From a checkpoint of a small contrastive image-text model: encoder widths [192, 288, 432], 72500 training examples.
Rows from block 2 of the text encoder of a small contrastive image-text model, named by matrix and row number. Rows with one number belong to one neuron. Each number is 128 + 24 x the weight over its row's rms, rounded and kept within 0 to 255. All counts start at 0. Numbers have three digits each.
After each neuron's rows are labels from the 100 texts, of 14848, where the neuron reaches its highest value: "tokens" is the input token at the peak. Only what is clearly more common there than usual is listed. The data: dead-leaves pictures: piles of overlapping shapes. In brackets: how many of the 100, against the usual share in percent.
# fc1: MLP up (text_encoder.blocks.2.mlp.fc1.weight, 768x192), inputs 0-191
# fc2: MLP down (text_encoder.blocks.2.mlp.fc2.weight, 192x768, transposed), outputs 0-191

fc1.221:130093114107124145131148149146138136143114142159119097123151106173162154147148072078136125133128143133148119148138090121147132152109124120112105130101119162128128108106118140127142176167115147115145163162123099139130103123141117124120139112109128157090139152116129156109130137103134157095109139066124120132101157173138114170134108178152119130114162101126130125111108133152089131088100131132107116144098104122181100108142109176177068158131109129117148126125128087080156123148105115083108147084137119107088101159110118168140148129171154125143129105135111132148058137145137070134
fc2.221:128079090161126114107145139084148135111100137133097106096097133077100128110134133150101138124202089119127134117117178131127116113132131160102131135162107140117150173155182128131130087120162123145117131127088105097085117136121097161139162146138105105148103162144131163106112116121115147141140136148169120133138181119111183101162141137098132116101108128120169099166117135101165120107135113161162144142097147119128161114112116146133118122127123135138112112100112128122126122123167141088115081152111155143149136116153148128139038173129122143140177145124128118145160128085135122130
tokens: "in" (100 vs 9.4)

fc1.74:138150165107103115122091101101132126163124125091104146168155111160125126114148153115163114126140118142122132088152106103170136155144133109152132109103169101091143082124114174124103138128143140081153145142098093124101146092123139142118134142152119130118138107130142119108137127121146124122124106119151100147088104105082110093147097093149069143111099143124114100127121163114165150104095157143117134169138150141154136106165141121137137068083060095144165155123138135115136102127113154158143082104107087146143151138092108140148124130159161128120081115128137159115140137065105127105
fc2.74:104087151140150111100175139122107122101129112171110123085132137125140113156113142105127111155192121113085087109113148141128158140132113111118138161133106142159147129111143117105137108117108140123136111180114183135158157125128121122127109146128109123164074082155096127137133146152176099144142125160103124115191120138103131107117117107114083154118148095106156145139117136132127124127160112151110150122131146087116123108143139140135140173161173163102118115142114100099142139165138105079112128153161160144138122076115139122076119084140089096138125112117122166143099126202141137140
tokens: "<end>" (100 vs 9.4)

fc1.328:116138152132096124160121153166137143118186136136114151179130183100106123074144131137139164140102105141136122115148145170126155120154133126178100084092139130152106132113137144153141134142136107140130134055125126152147136158170122139122117133108123130151085133088151124127137125102094155105086118170152153123179087123134125103103099093112087143123190128141098157144166102124117100157134115095133122148146148121097122113101140155081146141125123073111102111140135158061122119121148113137126136152114130128109147096130132176113122112152167141140130126134134152135112117099173121158
fc2.328:121133119135122101155149141118105100099180151130133118170110102141142127083105118095125171095128152144148149127134173152133176108128133132139124133140094142107104094170129122138085074159096150118166104088120153133151116132117145151113151156131081136135153139129129129134113115108072131088126130096155142123148149100135117111085114166134132118133125164140116153167139146125135116096188086142124166153115154125095137135098124125150139148165149120111144108177148113096142094092142071121098157067131129098125106121116127063128107136158127126107177122138118109134117111097106116151
tokens: "arrow" (100 vs 0.5)

fc1.390:139180114168132134126132129148093083146150134084138123138152132128094138136134158151163143125133142104138156127148154159138121121139086133159133165125119105150110116136088125076140126091116123160099158152075146156150122096133099150121109099101081126161098144099113155200086146133101108132118104137160127096155112140110146122133153117122174151134108091130131149142129123130104124141094099132147096128113142146094169087082094122084087120122110094118077131114141145096114130114138088107122149168165121159095116145108139148154133128155108154133090136099141126133183106126154135136
fc2.390:156097140122102124113117088130145158141093116151106127150116087150078128113134123096114119152103105123098120135094144119131149112142141125160129055119110142155142126128197171148086094099119128079171113145132104101145124138096146118150137117115189151140161111162136143127168112105139135118155129116132123118115142108137139157118103126123109160131110125107141157139173072135145128130142129130120139118145130125147081136157125131095142105165115122161172133137128113179102110157113182178096122111153138103160109106116100091106148147121173101151176094158131108105123130124139105171
tokens: "hexagon" (100 vs 0.5)

fc1.556:126150093134123111140107146112144111107100082104122102162137104083098182117141169097128138171145119134123153149098123151163135148122127126106161117183100134102116134115147169082090165084110143174110120121123116122106140160107170095062109152104102139090123103134096126147095156179135157112126114141158092136121118122129094135154177131149131130159139118163128119129127137108134129162105126124116118119145178156147145101100121101115142088110148084135130119170117126135118143168141160080130118152144149103143136144073153177120144122103108110139162160131121129132150110122103137124
fc2.556:145126110134103135124135096119081145163093194160167124086130122172140069124121112140120139135154151136114122072152149120111127121122109118162100120129142153123126139137122137146132094130140145088202148101116171128183145075143094149172108099114139113137088143145129099158167104073095150098111151089116121096135133118113098165105094098124116152121143122125116139144149133145132144130118104122114138130107103106139088097145144161154103159128129128111124158119134118156157103115136166153115184128149133117136152110172093077122140138122137142089107096110136122133161115116132112119
tokens: "hexagon" (100 vs 0.5)

fc1.621:158144127096058121139124135123154105153130153140116162134085079127189136095112157159169163105156097110100119149146112105155116120137115115114123092168115135147129124142114147136155150142085146125153129110146150153069085136121167137121138088098128116150153117134174098125146125090119140138121140145126148114107115074165114150117105132113172119143125159094140138117163142119105105163132103146133157103129148142137121122161130132098147122100131135100155098117150111123134125163110133180100099115118153105119113154065165118105113127167105100113154079140090117100161142108121163133
fc2.621:088080132120166122121097142134131149133162127135100113127120160122111148128176133136138084153143184091106132132129130134093112124163140123129139149087108122116106130139112116107107095102168092129104145140149091094144117122148139123138125177142147139085127144090105163108089145137136123131132141102106090146087113158104116105164146124106093084121113150115146124139089128134154091110124161105119098166146127118110120148148123161162135196169151142160094152143142113083107105109135109121133131195124122108152096078149150151134151122111131126167115180137158166113087119109118125125
tokens: "colours" (100 vs 9.4)

fc1.373:133116132085137088137129135112177087116110095133128107114133072151095155147106155086140132104119152149149071126153179136130137093121153159094114098100118160151111159142131135108152144113139114118148154153136138157149153090149114147184194121088110115106103116107163186099117151102126128139143091124174127116138112112160141131135099158136156125171137137148142149090141151141145115105078137075122139120120109112132120113145127169097139167097148134122077135136122089151150132113129130144110150144108105115136170153116103085120154145145123099118113116121106130098091138118148147141
fc2.373:093116107170132163087100144137119137161129195118126169134135127117124114110117112145114171153146084120101147110134109114095146134123123101167098155136107119146116148100142146131123127130144121081100128120180134111103143102144109166112129146154124144120158158126153071118152085127108156108140139117154110144115161140142126084102128100121160164108129105100118166127125102135154175116209090152119119097118129131142149096129112121126125121151124115078175144104155172152122116174145116128126133134118193107082099133109147116181114105107114159104130130119168141129136125135128128097
tokens: "colours" (100 vs 9.4)

fc1.222:151113141109133109059129125125133174132115132127114157152131116126133127098123120106107130114123140127105167084174161148149114162108110083160126102120123148107145113137114155127102151110164133086144113144164145106140154116151085168115119152129118109146125105125139127164125159114112145111154112123100134104119104145139195115109201137200078111067127120125134123113094155103111118077093109153130122141101117133124113129174127088151084121131129120103149106163133112135107110122156111096122130160115094132145127139101103111135151132117207119120114105117113087129155136095139143129
fc2.222:126131144192128142107143095100152131130121158112160128119164174146129158150083154087113130129110100107146157139096108162135148111108152123157131150128122099063087162126157110112149168141118174124107139131126135141162128136107166142133131117112121136091098080133148124118127171132164086119167156140082095142125138088106129116139134128113123128142082123107122098125124136116123114113147135106111134137132070128063168133153124114109129124140164095107108124132166160145125133136128120156121173132165089122116146092118138123065165122166085129159135128143113142146114100145166152096
tokens: "in" (100 vs 9.4)

fc1.141:118093155167123104115092119118091144115133130129147110128132117126177139121179129114110155100137128166113108131104126152161126146153142123131086114109163170094104088164108113097158147159157136100135128108127207149123137117128083112176086051112099117136091114144121129142117081149126135131131129117117131089121080131151151127149147129106071130104153131118142150137101135109170112155137124126137112121088123168091124135095096163120131104145141108101116121129109122145156152105144115156118150110108145145104144109094104139098117116150094110182169100122131167135137151099109116149
fc2.141:195165103117135135143141162114136128145106111131189158074131138129100150121134172172078140121146143146127154139130133135118150106128154107131146105137147118120100165136128139123104134149114149150116157135094101093120120123171132125112160181141094134102151128118116154112094114141119152149123102158121153099096154141105090123091082144108154115123096125113116147086133125091119120127138094115099146142136147129163122146099165141170121146139094115119113139136167072108165099156140102125099166171140124159173134107094113147155090145129123128142132153135124072176125106091096126104
tokens: "shapes" (100 vs 9.4)

fc1.449:116086168123109100143101140105168115142159119145091136102152140102099149175150100103116122150144123110147153124149161145150143144111116162140083149120106180151104090156153132088142140122117103130153153096130179132123139089131162100158096133110147160127166127138135116101073117118101107098150097137109120128123152121101139115187116181119112123110097140118146150123152134113119118129127095102085143099121107102114107108097113129157121161138134086105139162141124130115143156116097091122140113132096128136107154113148136184160098162118156105138138105054114125138126121187133117151
fc2.449:130168171088118162095170146145099118126106123079155138124142101125129126106169130100120098120158122143153107149075097158135104136106081142155178102115143133076112083104135125089119139156117125142115155122091105115114121121152139134082163122135110125132142131138108117124136131131162090142177112150184135051091118112118152132069147114117152107119129115148131136147134117131131133106100111143164151103133135097119138141128125164132174153151125119169133108154087107150150104137197134129131135109139128141143119137175129121138148137157133138123131132163150117084138115088106118085
tokens: "<end>" (100 vs 9.4)

fc1.311:094135115111086145118123170106126134145149096131107145128083094132115150118162177163109098112123127157096068148127181132093150099141100134125155115098123064127134123091127186135103105170093145103182134140155118111106132087120144139130139148149146156117141113120125122101081117092118159089099112166129117081122116119123120146127132144145143146144135155076118149089150168116172120139139135133138150151155150123152132104147140144123116116136098138122134165125165131109147108142133136106149134103082138152146156143089131112143144118147164133120108063187133115124112150151128101140
fc2.311:121135154114157107123065142105123136116129153092111106141163130121150135103106072109119099124137126137136127145158155127130127109088111132164115145113110163174123116113083159154170115132144101167096132136115133123121085142148153154136091147174124157152106108136112128108116160143159117134141183154140121114137135119141101125102133085152124140126119104117115142142104102196128082167152147132108076148113133101167146131148168096122182141162151103147171136150137161145109163090158098147136101151135145096136109111150099121130094129131098101108121126113173136076142108093124116141
tokens: "colours" (100 vs 9.4)

fc1.31:118122119104114094138059166133123124139163093120153134150148170184154084114147102169085110128089139085092115125142143153135136132136121129138118134141111109154141104164151124142122136104162129138126174085137118094165123149124107127110150104109127122114070109130127130119186117148133098105124151143097151135153110108119102144096117144138141117119123113149129088172152165152089116127120148154124097128126171140119142162142133124078097075159128162111155100125093173108131134143120129115143161143137130065121148129108106144130132142138153128163116084167123148127109153075132139092
fc2.31:111171115153107159131149093097121161123123164119123139116125136121156134083097106069132173127100142153117166135149147137160085160110113122132133122154135147152118157084117140111115116097133127103115125155123129133142108076105110131135104158124115104152168123128146151123110141103098143111139141118158157107162133140165154152135131101149101091145155149101096187097122144178184148141146100147136111133072133128134153108113109115150139135092130122084149125122116104122134133112141125094148126167169076154117118089133115129078105145151124142098165168099161133101135114132135060136
tokens: "arrow" (100 vs 0.5)

fc1.225:126140131135146119124082122119094123127181119142118152121089130150145116132123142104159132094116147116164073129125158103114124092120122156104127130119124109109100101151170144100169111142131136107165168180125160174091137144182136133103149128091137128105103100152134134115142089146131087104100137132109127160120121110121166090137171130132107124112087124161111115142135157142168138113095132093093078124090109134092101158097127102167112130088134112133157144156113107102109168138145152105158160151111120141099141113161142152141150129161088149110139131092154121175126181147139155109
fc2.225:118118117104157115125148152087166116155182137156091162173168177085182141152099165145104127119131113134115119131144123137135116122111072105107122148133142159125110156130124120167128193146094108128137169082151088115158134114121125103179149095117141106140124130150140092071100116074098137143130170131128139154153118146093124140109093146096136160103120080129122093132096089146139096118177122131139142137166124138099135163139148121125170142097147124118114103131079111103104132128134102153168106125128111088122160132119144133160145117125117129137136129144111136134139146115131163132
tokens: "circle" (100 vs 0.5)

fc1.751:079119153157162134106148115119146141109154121129109102123148114150153146158130142130161129124161143156115099128110121134137146150115117104083110105110124119136129109085169121165084107135131101128141130101142086125144132116095061134129205098127110124146141145090161138100112133067127139113137126127098156120163133139147132166099142146153118124152148132127097146132131163111105103120082146126121088112122078135132139136173154152060169112161121133112106111150105111109095149161136126191126102145151116114131118162090141125105157103133105125138138120118104126156163124171066130145
fc2.751:138127134106105162135086133154121112180087133118128146142105143135129151124176148118140138111099110133090146149150136148134137157147105124067181140097099136084152105106210110143150139157104113162118079163098119089116133143128128134088116139136130156146113159140109145098146129163125105111171100160162120156114124078125148143108149135107161136102167136148090149148120113133146123176113102147099151150116110122166131129105145145145111135138105126114062155085112168146093137123127123151143090133135127120146161137134127141169124177122114101119116140139091116117128120080130102114
tokens: "shapes" (100 vs 9.4)

fc1.233:127167149142166104111124150116125122113188099126134088146182140126146113085114130129112126146102071159121195137095172139116138144105120113152150109160151110100110112133131153106109148128121082112152152123142083139126117162138128110156122163099120114133131150128140097131136165163094141093151111134115119109122087144163093170116085150102144144134124133114084128123155146147147125117127156083099097144138084111090091117128150141150124146134140108115186139104151137115118150099138126142164141122134130100095161114105095115131148100158139150141091147173099134116125147099116061108
fc2.233:115123148099083156146160147162134112113163160163155169153105100151088147149147086144138137068117138110164122121121093142085122088122117166134137129120095077144141130108115102148113098164147206129097129138170128107171083112118150097120133154128123181133128125137156113131130107107128108129132126139136135178128147111163106133131121139133126132163153103134121121160131122116126099136130148096104118129141174141128146114060113144128112141121076103146126127140120139108107087141068105121125137132109109138154081100155158094102115156113123109151130112121167159103133149161121132165
tokens: "arrow" (100 vs 0.5)

fc1.182:116150135159148139152139112090110101156151116106142121154118157084089123133072128175162120140158123097159127108104104124137101110122098104166141161119155147087136110136149121155158154128102141145132175133127113127114155073131132129118143132140129123107083133140122135100142167088151180102077161147132134133130130112151179138085126140095130162121126088163126102084144123124140079099142133133149112165182148135108142100142101137157140124132164106157119120115076095119138190172131099138124147118121146114109124124154132154095170103139122160140110111107124133150086127102150114132
fc2.182:083143149118143109104101159168119121128170127137116123128164130116171087113110127080133104123104120133145080172146122153116149157114087139097123125157131114094103091160160129142140139134155100126152164140138122116106118157110115139144139097089111123122138108135125129084134116167077116137135120121110136137123129091105076085111154111163169139112128097131080116128112132158141144136102157099124177118117067106132147186124157105117153095103139159099089117137151095127116121109119117118145093164113106117167165138106114134175120139129118095107151157122155117142133195151133145105
tokens: "circle" (100 vs 0.5)

fc1.356:146062159104147130129154127153154128103117123176147114132110094108148139105119116128117155188088112144152091124186166142123134163139122109110136138091115134158101151117137149163114152161091149103132135140126124181129144104134168137153096109162101131167136114113110155123120141153090074139082133144159119123094128139128146122097129110147107107109156121160117136075151142139124178114108166097082126155075141114110119072152143111094104078139152119100135137125132156169141131078091124152105133126140106145109100116126154122141096098133114113121115110116128143134152134142154133139
fc2.356:131150091150091138099113118119096114117136115154122080133150168126117182110163138152137122106166131130096109108110071098121130139132156116147099116142142127127130146169177154083107087118160119116151135122130154128094171167136124102148174137107119115113120141143136154148163095103119145117137144115143155122141142128061120112159136132127076134116119096099148108107129115112139106093134123130184164107112161141129131133170144148163146103139139134121124095108140146103047108104094144133160115131089139115149160165172124111139126106126104118121129160130068139164104132127105141157
tokens: "shapes" (56 vs 9.4); "colours" (44 vs 9.4)

fc1.331:095127114026159114078105122115120147133137163106118122121139136139147139116167131130094106146110154134136109157082109096119129129153151099127160112133134150064101135127108121166117167098115096175118122110125114117120107114137128105130107152148140148095150099149144156151095171079081117117113152181152109112119137163158098147132116139142143150134172086134123092125101165140132146136138141143117160141142133154153137113130118101161159033149142137125135118153114152147129125139154116116131131083133144136115115160115098103135107127120121156125096118110153089134127115108132131162
fc2.331:108082134136176129133118163112136129155128121147103127133145132153109118158103206140148098125165128106105110103132114154117132110145120132137080131113123153164152129146091148098153099162135145074120173128158129107157115105108113159110132145126124141129086135094109105149127076140161160163187087153134120106127115144100117106124138102149138111125137146088157116155134130109145082104125131131116090081124132089136100100157131152099156121106132177089117181105139113144133095091108124112101110177109130149174088138118138145138153154113157074157152129128141133119130132143149133127
tokens: "colours" (100 vs 9.4)

fc1.562:101140155112119121153139145115123119112104125152111151160094155092105153077122146119114144172145120188090189131167139133131135115103111150124158120108139140136145127138176109090121105113093117122174135120135142123106136152135159070109107160152082135129128121136168180080122139090129137132102122146088116102144137108133115147127095129092121136130146113144127119131174170142120156152103144123119095165145144126129162122109107128133076154111128151109129095129137100114122140142135139165173136140109108069105085090102145125124106157171148149127098101166130165093111125092094108116
fc2.562:146134106139099148130103085094125080119222107090132120148152091115135126116162087118148145154106109115137103099113133144149131092129087106157072117164153121180105099130124111128108117138127113169083130124158140117179129138132111156155147138132111121123126151113117146148140103103126111076149139129154121133152101110143152131111135137129102095136123136153111108181140104105121073142203165144137132126111131170105123141130149096146201110125150145127117122137142133133131148089119127116133130117109137166133140127114124123162133164115142142101160145127119073160125100119123093110
tokens: "arrow" (100 vs 0.5)

fc1.549:133102137102171096148097123094144154150144144108089116104128134096123128114176117098117110125110160130138119169085156142131137095105162149119157154126151149107070104098157115128139126089126095119165128093137118146105161136102131113110092139077122128116122133135145097110147135134124140162147160110150133120072183117146163146102159130142134131072132138166148129129135137101127163167074135173149150139117118117096123120110106154050126142123121147172117109111151090127134126078121152138117115114153147113147177153159104146144109154135165157142112138084145112148155120128117138127
fc2.549:120113172139113176094129120153097115123126129091163149156109105112161162112141135121158124171158082105130119133154129090155132135136117113147139139105141152145097161134105096110135144193146135148146135122154139135150144144182108134161100100126112136114121053127129116146139134150135166127121093164144176107132145072121102160099145104152120144126093158128125119114111134144138116087144179109165145118131139095120100092194149107122129100153148096106142150109095136160087133135147111114111120104122135119123128119150108106143108078115114100153134113099118131148078121158121174098
tokens: "circle" (100 vs 0.5)

fc1.344:136110111075112116142130172128123132099130130168135140169172154161082147156136112117120102116081141157145129127109139115163110164095142154153110112147146159110154087112146154123118147136115091116123186136132127095130097130131133117140119137141150113175118156132128142111130174123105119089072157155112145100103158155127147161093111106135099082165113132164130137098092122071100139070143192140128105115117156133142111131083172171125129098112127120106132133127149128112113068105132130144152118128142135128122129097090092127125146128143086098143122137118113133099126152094162119117
fc2.344:122127156127168132129130121161121103113136127116132135144053150122147157120156092119090162138137091118117138094105134158100144086157133143162129103165114122093095127135093121155119103104086147125109134092123136143131141173149136139167108117087108101121142166139128143146144087116125122108162153123151158173134093084147122137146156180076155134144141126050126124108155145150124118138104146087128115157125113144098151135126142143174148150147083120127136136131121166152129117135114122109136137070120137099114144179147178131163100156102163139101128152100113145155114129134093129120
tokens: "arrow" (100 vs 0.5)

fc1.447:126092146119145120105099144171137127128146081115116071146152150156158132162086135148144144128139131127119111130154117148137122099098155165158143140161117159166097059106131140142125167155135103115139081083106111139110122084129144118116109101154087151116099130101120162154136173158178128143141130160120075110112102152143149127170189146157166128146104156148146148086123159136082122136127130112114140141099117137123095124093136120134152146131163122143136128137141141103141128063134124117153137117102147106138135118133100128111175137114156094121153088124161170137135134122106098111
fc2.447:128102149104086115115135143113096104100126132119161136122086144114122155085125132122126131115161102097124139093118126134133139118147114102134115139114102119099138100131150108123121092174133111163150148126114137129039149127122150137164126142123143136107103160149141134099168119152127093170109132148125158159086067143137112121165141150118075145133163123148148168112150110113122118120106085118110141117129095170158155162110129107145150109110119163097154068137123152157154151149117147123096133128122066188157109173124169125125126098164137127143146115123180129128156163108126117128
tokens: "in" (55 vs 9.4); "colours" (45 vs 9.4)

fc1.72:139125113175112126145128136143147154148132136120095143096136041114138123135134126153123171116117109108114132105092128151135097141122132120100098118134148105125149115122147187104102157155108175083138138139113144081104079159153162154133176139116152131130134123104161123098123102116152147114130142139116156174111125128069157124135088141142096106133136104083152101088136147117129131161088123124117129112098166163139119108114113116095117111126134149106162126129147156137130097134093126143090104119164096115126158169106133120124153162102111193124136138138103182087104159108127096123
fc2.72:115100151160152141134130133104148121168151105124163155126124166140131133157099144137149056133088158139110106132183131170120106155069143136093124155163135140124142153124124115083119109154149143152145184122108121101138119094115099144151060125112112123127130139139092142120106157145116092150124173130127140140138129185134100095100086113098106109141100115147103125146146131149117142113103090144121097122131131094109127146150152163158122134143133083097131149107147101093084105171146137134146144154133146139123107125157110099106149154087101134154151148114073130114152098122126162104
tokens: "in" (100 vs 9.4)

fc1.402:112097112167146173120111075120147110082160130120101153143108110145151123069107146142120170142114144100130105125108150141107172135135160085161186090141190098163132154098128156105122079103094104126151114148104109132130167150082110098179127131088113145105131160120093129129146124107149128116121097092127097117158148112111143181073129109123135140164101166108123133134182140132150145108135112131138111125152083126102146129124127123130113116097129116139120152104132163118139106113117142112167112135102130123116141133163111118130123126163146131132110138107114184140147110102085141113
fc2.402:157175127112139165143116136144146131114134136162137147110124136104131090158108122132120123115141106085116164140087163110141149114131110163078089109110087116128147099140159112134081126153161162140116158143150144120139137122113150145072111113160134118138123136138123155156109126138087162123087172155110176121111127110126119089139132106140161168146161081120147109124108104165152119138082097130137140149130144149137116108132155168119209093149130139151137088160085099145109144094118100103130140124159164140137106147108088122082103130130138118108122072134134122115097128088099130109
tokens: "<end>" (100 vs 9.4)

fc1.459:135124150107118130161115136128123124101118130167122062118136119166125106115143151126185160108134094147183115145118131130156147162103104126097136121128094118127119164151127200115091131114113135124145133136085103148119094110154171109080123092122104119133145150102133093154109128099211140130125140172122102146146176123147120188170109135151085098129096097089128119107144110154109093108160122115119077117101131139148116123125087119128129127110150114142172120108178155115125149142134133159109096112139126129098132130108143127118127140115093120158131110102083156123138159130153134131
fc2.459:138111095128131155112146151113132101115124141099161155198074117113118127128101104104145120122140116141097134174137103106116102128137123091130138120117158133144136131139124090147155080112138074106144155142139111119170122173121094144152128145109129111156118135127113150119124126091089144145120184106129119120122099156128127098137149128081169160131140126134129168175156159091137116149099115110156120161135143095122094133174148160128090175098098141095058141126124127185158139141129153109108164090110160127106169121158131094086130130117136139138110131137156126113157115120121107085
tokens: "in" (100 vs 9.4)

fc1.554:165124117110097115062128093158138162120120080125094127105133120134125130106119130150105135112082096145111096151169124122124133149135162164129135133095164108143129133125138159098131129106162129143142155143110179124105177170089120153128128156102148113146149133086119106155110164116138097117141110141120147106141126135123170118071105125136116092099109139129087121119137126165099143095084145143160202107108103149163111109082114176094154134110110131078138117146177150122140127130103110127172148150129123142124099103131126114127126149137131123150135148138168092131147179160098137130
fc2.554:138152123148135124172126143145128086135131143156171118170144117156082086179132085181155102146154116132155124119125136178096100139094097131105173129169137132082147124099133135112093153109111123110142113127122105136120139103125134143105112118145129132115149097163147149105146162158109114159152103128088148111146116105134149107097138128131114135118124144096156133140143165065179080145106148113104100113123103095062148132179147111148145135150128109140130143146103085135080140125127153147115121107137145122133121089147120103087093147123096113110105117135104171095143128097121160134
tokens: "<end>" (61 vs 9.4); "vivid" (39 vs 1.3)

fc1.238:120110110125137111091149110128156127116128094121121140151110143129073134149127101114131120099133178138160143170137165152140142160129144106171155129129148124130121121117120134111126072180139097125149108115116133132133115146104132128171138133133142144129121127126106114120108133134179135074084119134141079145099146129137149105101050141156133114127120111117134161094145113115122112124134122104118130157133098147164143089066112177094111157145114116110099132144092139173154147130112093110128097101146085120148153131145094150077121094166140114143151071131090132135109124173154134188
fc2.238:140114145137122178113111098149165123125103151115146095114120121135141130113121138122136157157133138121093133116144169125137114162143136108150078089143126159124136124143181143155109192065108123121129128104131111137138125154108144128085160109106132119109145160136128122144127185115079123135134096128147141121152121113102104143164157115127107154131178128121135135108166140161130161126138106103130114134159149107158151119150119127103099066149141103115165075109140112125113068130097128108125131144129147162125104096097141114144107177079157121176133133098130113142187101134080111082
tokens: "hexagon" (100 vs 0.5)

fc1.212:181139123143105090212104146137112179149132133145118116155146139117116130150107200146130167183119120138099157118148128128129137129108117168124124098094135132140086160144123153134168151111133125149142114099154138142129096134179147090081140114115089115167142110113139142156108157103106130090125131185137104125142113110120131110152130154116130159107118128112084135107123089137156138188156124124106110158179139143102119170115138107074095149120111150141158142108106079138119126131159125138153140127137143153151127148134102102160113092125142088152148135122139134143155119150121132109
fc2.212:107158137122126162109120142155098091151114185152157144129158070127118124092107114097125113121157112136172121143084101147147144152165121153115189127118145147137116145112135134122123126151131096113147100158130104127152126113097125129154103139174118129062091093112114145138119126166146122126084137111116157133133131121119113147098117115154163140162136094110135130184120130142099180086136119096192145119115127057150106118180133125151120129157125129140154156171124176096147134104124158094128140113112148101117150112123121146130124103095108118106107107161159144130120104165103123115
tokens: "in" (100 vs 9.4)

fc1.637:122103101136116109135130103163143121130162121140104119126126120131133129115111169138176115148123136111109135128166120144122106121107142102149117088134155144125147145136084131123135135138102130133146126106121103122143131136138141160119145130141148156129111153187158103142119126101089106124108090084149134116115107107103144127117133124145093182124203111086156171136195090211133126133124120092102124181133133126139122136134128136159096167147153135125108114118134073150145135112113127152076130138142104113136115115048131149120147156083138099108144126117124093112107091169070115140
fc2.637:138110128121138167115167122091135147137102124165127159130114130136165081127167143136119144120168159128125131126096141107117139117173068129167136122159114080123109123172120131154110146114142128138123111160113137189117134148125132100114099107142125139141110106122117159125091120160134083138081119087149130158180119179147113121137113123150157071122140120115119108111153128101120139106149142149149154126168136119134167137119120121119149059149117140156129130133076129097097117137127133162141124128125105130103140141183125107132100153146084077184105112162112126118113087092168093129
tokens: "hexagon" (100 vs 0.5)

fc1.200:088112122106129132115091150136106104110120130170089114135052156145097085121096157092125103111122149167094097170118125168137109152114119121106119120123130128156111073116152127103070106150142159129158163130127150155125129135127100086104111111134136114111173185119155147148147081109130136137189172134157122115131123132093110132097118123161087126156164128102119136149099134181138116126138124170131115167075159112143144111120124127156110108106141134127168128152148122127133128155123109123145126164129099094172133077133101157132099158108142111121131136143103103123126145138102112129
fc2.200:120129106131124135174145147104121157088104137130155129105144116133170169127117049167076118120104080135131122128170152176152116131118143153176107127126162105150167163129106167109140103141120150140117139078108102138159115158160151112175131149110112110150089135143102125117080132115107135111100104137113136132173143100152129120053152147148144109131069120144108113110148102086149117107119129126110148129098111087111139117121115096156151085109160107148129117091119128121151130096126082121091145149136150144131145146146105107100135133144152127132136133118109145151151123118115088158
tokens: "arrow" (100 vs 0.5)

fc1.743:142118096144122124114087144082111124119104159088120174158113121157150120146146069195103153141144180140104121076127119117144134130166157133147171143126146141133132111145104131087158156125101105108093138122119158079132106107124141121077157108118136124145138098110136138112117127135144109098099090146144119133143133108128073119087134157063135159162109154135130111115119128136120135109153161160148148130137160149115130118174132155132129129112124166115103153160104090108128163108126093109166177139106128146151137151173123123146160094145103111158151145093086131106121132104133098113
fc2.743:126132128110152125130169083148152145127145124133130098098092165118096139123134147074115140112119114163144114159090118144120143190112114108113102115120110145126131135111137094160148085169124151131127149127156103135101154148106132125171142138094126127099168171123122142136122139110146148124141112111122100139128120165133168126139085126153112092113145132145117155124164106110141101081105056085105114123152124108144167174127110173136144105123085128106128185125148111161105081158128126141079123127121140095127135115073148154101098146141158129092087103153137121145124141175093113119
tokens: "shapes" (100 vs 9.4)

fc1.245:119086120136079090161148158088118151119109131137160131146151129156166122115103115145170121111135131109143123107104116129162171148109109176101103104160140137139103100132141130138140148133118128105089142098141153137113125122135112083100148155091107136182133088111177105140100190110149101135137125136161117097148119152155106141115169140106076125139093119146116122148134114111118093144148136127145123129116140126128163132128104090135092119093131115124158074155076162125134097141083136113177165108130153165110142142111133150129161135125089077174129135141127154157116157096134091131
fc2.245:144124159091157115125157109142141122139148105110122127121107122093090125115160115117106087114155114151097151094114091118145138155159149123140165128109122170086150129159101126113072093119155159110169125147139141132164109116136150173154084140133133113099095126119145156171131131142088081146136171151103105161134093174150136135103092145094155135130140158099127115144125123120081142128159119101132116161137114120112159136134166121135107143152119135162160173091116145137117110154157083094082138114154116141147144099150146132110128144097107130105152134127141139077106093106077127079
tokens: "<end>" (63 vs 9.4); "pentagon" (37 vs 0.5)

fc1.272:091103118136173127145144126113126113129148125138110106103153104098108134132173107114161112176111157113121148101118122163162098141129100107122146125134132119162122076149150134118113155133141160150123153094144081110092152120139110120085120116097114103151099104200134135131159166132071149129143122126101067159136068152129116137119090132140106096162131099134171125093094135144116075116141135132111112135124134152115133108139126105155129131059131142153157149177163125133108115063155123136134134102138134136157122131145154098125149135108105113149138175129134102144147115125127113177
fc2.272:111159157131168103120130160130112104145102124130113156139085131119125138174119088116085119166133111104129132076083149163111152120056134131093209173110096124087120121143070147155131140121115079140099130160125157137108127104150124103147115119141129141123114113133117103129104133099120111159195145129137147139126117101129129137122142133151128136128108163129127120130174132098148121167152118119145118116132175128175146061125160155151112168111111094135153141141139107119122104135140109150140134092155137145090100147115132150135140115112110120122158085149125125137156161089158163123
tokens: "colours" (100 vs 9.4)